From a checkpoint of a small contrastive audio-text model.
Model: 6.59M parameters, log mel input, encoder arch vit, encoder norm rmsnorm, encoder activation swiglu, encoder patch size [16, 4], encoder layers 6, encoder width 256, text encoder width 128, text encoder layers 7, text encoder norm rmsnorm, text encoder activation gelu.
Data: trained on drum patterns on synthesised drum kits, 26041 training examples, 30.5 epochs.
Rows from block 2 of the audio encoder of a small contrastive audio-text model, named by matrix and row number. Rows with one number belong to one neuron. Each number is 500 + 25 x the weight over its row's rms, rounded and kept within 0 to 999. All counts start at 0. Numbers have three digits each. After the name is the row's rms in percent of the matrix's.
After each neuron's rows are labels from the 100 clips, of 14976, where the neuron reaches its largest size: "responds to" is what is common among them. Only what is clearly more common there than usual is listed. The data: drum patterns on synthesised drum kits. In brackets: how many of the 100.
# gate: MLP gate (encoder.blocks.2.mlp.gate.weight, 768x256), inputs 0-127
# fc1: MLP up (encoder.blocks.2.mlp.fc1.weight, 768x256), inputs 0-127
# fc2: MLP down (encoder.blocks.2.mlp.fc2.weight, 256x768, transposed), outputs 0-127

gate.76 115:461509508473518483487518493457491453505457461514506475478452490498531490510517492537451502511532524496516494499491504524489486537478479504509533473503531523512484487481536487520529499485515529513531465534469523520502463494498530531555434466510553464552508505491474494479529430465557526529467520497491498503499508518504501554477503492506454524513466505456537483487510545465488511452503
fc1.76 090:558533541550480452516483479491501460531422515538469527483503519501449507549478438523517490519514504485446495496535518453520484567512483498500548498511447480465468473490474493511472503520514479484505522531471524519484513521487483539479472497507529537494539487507451502479526502502521493500482525514484481496549489473513555510489519466484503521512488541515488485540506502475522482490511
fc2.76 094:435471482436469468476520500499535516477476502520535527479489489541472516490502443471462529489491471505504486486523474535486505433480505531517495522476483557491496498530490482492514469489501521514498468500527449483482444508498552465532525518495497484463469483520487490471480523462547523536492488508546532446456547512487489486519441486489513523492487490473507491463473483518527486473444
responds to: march (69); quiet level (67); tempo: 150 to 160 bpm (26)

gate.152 113:502551513516524476491532498505494481513531501493489513470475515510498516503540508518513487473488491464456525542501476524518467519489466523477523460521531502473486527492530480490519488480466474498485439481466506508504422511500502478502434465516499487504473528441482476467478467514543472511489459510478475534486472469509446454502507483522516502498458461516487456490490478524490497467551
fc1.152 109:471487473477489473468487460478537532483513518465492479508539490459462448528494528491488484518481551489470493504513501483537451510514484528466537492506527475507522550486506517456500552513498480543505490509491508524482508501522443489492446504465533508515507486475510427477521475527482489532526522534499520484509515481486522468476532469508520506512505493498478514494458510545496476523504
fc2.152 105:521517500512516491500498519486529482486484489497499454459502471502501545419484456457466469473456481514470498499529484488523442514507534484518540517517512531486490514504516508503491482510519467514536513487498546534520520480459496460483471499494508522497476462475505529472465470472487492519531465530524490512487478504498505457531507466478525509530470466528505526489485481508494495464504
responds to: cowbell (100); snare (87)

gate.5 113:500542502515511501458548463486511499545567549492545479449494523470506490482476497502480493523510539487516518511467476517493550481478471513466509463507484476497493507495487487491515466510504512490521478487458498497512457491469478460488513501484437502505479483484495486474516538540484501482482465492544531529522465468523470464516493496532512521500481500447505481493523481528484476511471
fc1.5 102:472509457513459514495509468517505521484521493506525491512496483503490517491506489442495498488491500510488499485514550489461505492492476561467536476545496501461534534479500472485507484513518509505565520502528497503529509498526500467516502479475523534477488511523527451533548518519507512516495467507551529433495472494495481474509496466510536480490438480496528506524480514519471488474516
fc2.5 108:591518499511483490505519510476493498487500486497492475460469502517458493468513505562490500472501488537463489519527461494489443468457539485483530515486525536504541507488513467509502468542523514513453487544469523483517495577501532479491463507495487513463507458502530506477491479507483492518490498528499473479475483511520447535543501499487486520508570490446509482504501499515496512550485
responds to: cowbell (63); clap (62); crash cymbal (54)

gate.463 111:505506483451480519482470480495506508522543511509491501504431547515510469517464481517537496511517546510520483506463488504467525467493521508492507545468546507524521498500527515487530477501489482516465503516480495446485480494541531473548471403518529483525524523513558499449507499508490490503490469486480523511540462504507488514490510522488514546506509541469492483509521537500458507535516
fc1.463 108:536455491511504521471476477464489513525466502547484464538495492478516503520484485503508510515505510543478487509501545466485493469496490470460528499459571541524501508560535493504452487472498492492493548504514508505467520483469509471504480460495518454492527493567532498486471472491500493458493512526512547503530497504501468522498526449499529522466527532493486494477522481495472561499515
fc2.463 113:511469457527478523505547496467480524500527486520527489511476490554485470498500519483504521484438509564481481481527495499475479450499501506521494487438503496536511484553501498455448457538488473525429512530472507520494510470499530507476455501498528479479540503492553496511496464470507536518484484547456498487506493542525496511502558450478518559499530547508463528493485526467495507492502
responds to: clipping (100); text has "clipped" (100)

gate.578 107:446494520502480506516520484480445507543476473542507489510467485496494501497516530509461515492483535477483542492497489512474491503474485560535510506507512519478503573477492483512554477505509502491523491467487507484555444525500500457533461486461539516528488511469477460491540473485509483517479484490519492482496517518482528498529539506469503489498489511462528516465475499473475475457487
fc1.578 099:478481478496478475467471475508479480510482483487516529476480456427521517495491467462473478505492518476539515469438517518524485524466483529493550454462517543517511474502495501512501496480525495518464485473512473519500499479503497512542457482490490488496490495511467506508494489532503512472479518517542484443524533480514532545528489454505452504439487505506495508497501533457489503527525
fc2.578 097:517512495539530529511493503491500455544502544535486501507513512506475520483471535556479473461494550507484468526572502506462487528505508458496498510532481472517531508488487473496496504535543496488534467497513495469521514514455446490527558513479518462511531518471518516470489518486466474512519509496489477507476492505520463471495499508511497480497535517511483499510505508480543484476492
responds to: cowbell (65)

gate.700 104:536511531524475516507508524475488542491511527466466531510470491478525518507482508541496472484500526485529526494503490565484487542524486460490478475535534531539515522523531553497468524525509531451486500471464507488501496494537518526532523452520511472522496527505497495468504515467500492558514532507486509491547483503496488507492488487478480526528531485498495490504506504507481547511481
fc1.700 120:523522528510545491510531490482513489525519487501549428434496530456491487544537518492507480518545509513532471501476515474549483519490458525480513497521536497497480523531497552498524507499510494495483514484495511539520504504502519492505498557497518478565513493450503495517494477546508517508462476475508513492527487505550538508463545501529516498507476516495509519528541513495483483515526
fc2.700 117:538519458471514491490465444495486469525499533506495493454476490485445486535518491508499458490478526537506506508512463487522485480498494510510494428561476517545459506509508471498497503486495540402529506520470472537542492524469489454465504492506497493580469466470483523462514501522493519493514485469480494523527530468462419504530499521512518515460497513510479490569505453492482474507493
responds to: march (60)

gate.588 094:491535548490488501474500490490486533505496507534502471481488459519507503502480499478501522492482546503514534508467483498494471500523473491502471528518500504473463539495481505529515489436480524489532518518507534503467468484539465516481450470494475483503517493460462486500528502454552515514534500502464534500515444478492489499473493525514472456557500527522529483510546485488479526474507
fc1.588 092:491471516504517506525493513510490511486493427494458448525525494499517465494521482525434473475538452473535518503501520455504465539480494479529501518488495490521488501459489516571489496485475502491490521492490495485509499492522501500479463464529486509490475504483560532514506481504466470501496540493505483508487530534528526539478482506461437488546503518511491478522522505526489486496466
fc2.588 083:551520543468505513460530491456485476485497515524520508487501486520524503481508477473501480513488471499485483524477477482499529468502495521456490532506511469524486478453493523510512488509500456497539503480503533534490491535516448472522509481519478467494480560486496537511476506477495518496474506505476516520459501479515485519481457510533508516491463524522488517501543483506515526511521
responds to: march (62)

gate.419 089:512519524533517466521505463527523516491514531517498554509478492494528506499540524480529469476450511500500507490491502517499507540472521510483503508534471516492486504505442475534521510509522502521531515533480466531496450490554512506510498456482509460489468489497503455493515538495569461493473465471455454474491521501538497539509520518462488540532506513466479506456533490474477489523535
fc1.419 098:469441500488544487517502498475530489503553516494502545453479520478541498538482501510491477544463492522522489466476495522465491532498501499522457525497522502490489460503484480481469483507549487506464509489496490486522478479472505512447500526489492491502504463462519489501455484459495503497487456488529487499487543471491520523532488540460501501517524481490520523519490483506462477495523
fc2.419 097:521498483521508486483460481507526505505480538550515478509538471554488490516491514508502511488513490497551559487516514518486492529483506483488542498510489515509521465538520470514475465494478497497524485495506482521503499488492488483489551517527471470489486458531532539487525515496496524477545565517530527491459524465480504520507462519520468428494510507522469527474492526509495471480515
responds to: cowbell (100); reverberation (83); text has "reverberant" (83); text has "room" (83)

gate.42 099:492512533474513486475501498431502486532540461509516498470494486506523479508487544507520500527514535506502530512456472516546489533483435536470469509532551498481498513490534483471532521498507497503522476538506546500529512533527514505539510467488515511507522478440506517461506482477523489519471494507508563531504486514510538540480500548513501509507482475515490473518519516550466515491490
fc1.42 091:502480480501515505488477453524476460519458492521471493496485485552501494483499504488461539483472467510486498521547469505496484471520471490533554513493526514480527489531461499470486497536498530489488481520501467491520471470504501486518500496480498507506510505508534542489521459518515502511474494493511477502529493519520466521496530478499486461505474479504481461504513489470462550487466
fc2.42 088:487455491482481467502504511515491476523511545490469467517509532487518540507506503476539465447498486492504524487486504524509512480520500458518534477534496514484511470505548492519465510530495504509513557451534498485458491484505492491482500491491488491506515461476513469473486528469475510521465442529519466483553525478472520525520541492501456519495546529474496465529486544504483513533465
responds to: crash cymbal (96)

gate.712 099:443493486520497450486467491494526498499507497513531494507483522460513512505487513512455499490472522472493480507491487566521495519484458504472516486498501531493509538505492517491510500466517543501523488516479466479499465507519523495519457470502488497522478491500520500463462430512469498493491515437481540445549508468493523494527503530491463532502493486554473440501510502510523463491497
fc1.712 094:486518495506466480521514462489473519500517521484515485498521539478535512473451492543506489495523483466520489523485479549491509529550485502435504483500502515558503484518554501489491517481465520513485489483503490468490509486530487485494506476470518503534490484531595491475471452493490468483508547486531550502529521472524512431542491451516475527499508530514485502511522502526510512481490
fc2.712 076:519526459504489488492481528552513506525554551475504500509502499513520499463511490488496482517484455506500527479479518511541492504522514494483521514553502516525541512479514485516466479481507515467512523474523450490497523493486541521446480499482503523443469477535488516555533506526508472481510488509496509473490515481525520500476499533494488488481523488514526489483536510527489468509519
responds to: cowbell (94); snare (76); text has "noise" (41)

gate.603 097:528498507486545466442498464441500473500504489490507508504483489511496445480483500562513435521494516499504469559496498514505509521487496503487481489515488469512496453474518515491500496521526520497497491502507531526536494532473502478533488449482496468495509484418499518505523495512500523529477478520504493559507493466486480522498487502480506479555494487497480454480539491490444534502506
fc1.603 100:485473477463468467529511517498526499493499497456511456520464461463507531521536464499523519498510475495515484432494478509516491510526443542530530494539521514475469526546476453548513490531510500518501508494516498460483485514506520542476443508476519487528490487524510485507459512520507493459484536523459439452504513496496520483546535495476540514459488508447489490498491472473519493462517
fc2.603 118:493523532427501487477520496477468480535503507466483485505483513503481502472500507523488515464525511511458494483447512500440491450508524552477508523517487516536478547494482464510518496495461497503543520484500485508476468486541535507463514521499500506536521542502497551470502506503503509437546491471525495484508499531505456504487505486497501487488554467509501538500494455499522477497512
responds to: crash cymbal (100); reverberation (64); text has "reverberant" (64); rimshot (63)

gate.275 095:493512520509501482504500508471467508510538538471501524470450520538472441514504557502516479472528509520493552486477506500506476538478477523526518502519486448507482535498505532464513535482491499519495453503498521500509508491495509517501431464510493533506478469435470501482531508512474528505482507496525496540553527470498469548485483482530556562532472480510504479511514484468473537485478
fc1.275 091:480480513475484467507485485522551488527479488500505455488550516507503503507521535494508465536493497475514468484537499483516486532538510484513581481494521530521499509504520500509487512480482480474510527505491501493490449504476482526462499489489449459493515504519488494491464483512499492516530562556478504470441477476496537497490523491503511477478476506521508541502484474558507507497491
fc2.275 097:519511537500504511496488507510500450514514514496494536609457510476521480456506484471444544479488494503484460504457497533497485478540468524457525524509501521516496516528486483494531482461488497491551555481490490502494517472510483506504502489498514506542511559518508501522516477492478451516519531524478507481539438532479511460496508473497493473503525473492494511535522481516489487473517
responds to: crash cymbal (55); dembow (36)

gate.644 095:515534495544493463468512488505522480519485492539488534525473504497481477513464517518533526510456479476497499481498514537503508523452527516487501501522489487482484496488505509543491520509479526495487514459466525491536493488516482474481512472509521493487539440518483486477533480459474473499487511505504464494553467476492496518495521484523491536492508498513523473489538483518448503477502
fc1.644 098:472505551538478498517446479518490502490488507513500497477468488520516493544528539478490550517520487498497538497465450510491483519457462510507514515476485491505534519536485465499500474498513500479505456498490512459477480547521474524458489493475458533535513482517478490491528510512490457537524480445478485488481525482531484469515503515507535502524489473534549481498514523488523474461465
fc2.644 096:519495477434549503500496462494467533511535497442547491485524530503513479479501577488495526528500527502514503465475518488472511529509512523501497512478470435453488505471491466457518482498515502475454548526496465487522449552491466495537506503489511475477488506524498515474504475456486494500496500472505521537491513466474503482560471504469486511485507508510516473469515519530496521499504
responds to: march (61); muffled (low-pass) (36); tempo: 160 to 170 bpm (30)

gate.686 095:535532553467510522499535495495497486527475544523528510495514481513527538494529504489506508545507525499488554558501474561542493475529492509493499508451526487489512481489507481512506454481520496496507487510467523501489502522524500468497486459494501500517529493485502540461482514519505507506471514479517504471523504494503492489525469486531511520501510524488465504488572483491499540524527
fc1.686 100:490483489514462502477484499458520507531486500441514474480498468503489495464501484499507508473488518526523537507456517461491509471468495526494499521513487518490470532507451458538478518493488477478539509509486518510490515500470496507549490557503503543512489498468480463508499481507523509456534488522517519550513535519529487502511499499486482461458513447509474514514435538537536467517509
fc2.686 096:509561505472515530514451471537519509467506545564492535525527484522509503508471501518469498524539466461478467483484473468480485526513532453472458484484529476512513495467491518514525487480439498510510521486485420525479500449508464510495487567512529534496508540481502531468494502473498502467521513521496442526525525482429464491494497510534492457500478500500492501531515525461475537491493
responds to: clipping (67); reverberation (67); text has "clipped" (67); text has "room" (67)

gate.508 110:493523516528509459506492464534488475496515518486478517487487484522539542487517502485507490502499538503472519527466466550491486493529497527505460509485484556494482490512518507492503488458470466505520537512474512504531491507514518461534499452474516463510495527462495489451497504501507520508512510473479492484510483434523493518512443530479536497508472498474490474479536514494506503492507
fc1.508 103:490492525513493460478482464519479485477485520475491505517498472497492515497522478485496519534485501508528511506476502531489498494490471549545476505509506480489450475508496484491488466501508512509534481516484522481494504464487511503488475510460516483497491547502498553519497498528475529431533467446445479453525482512482542539540463485510530522491498511522493472523498556527518488533514
fc2.508 091:528514502507514519490517462502477547476511522483491540505474502494505514486502475504458510475542482508541513557537500511511538501513496480517460516458508447498530459523487516501487494543528442488487546478488439500497495495483500495467474516486501453449501498484474514483492509479478468499487487474499485474483519541474487470486477481445533504487479518472468532480501476480496501511509
responds to: cowbell (60); clap (51)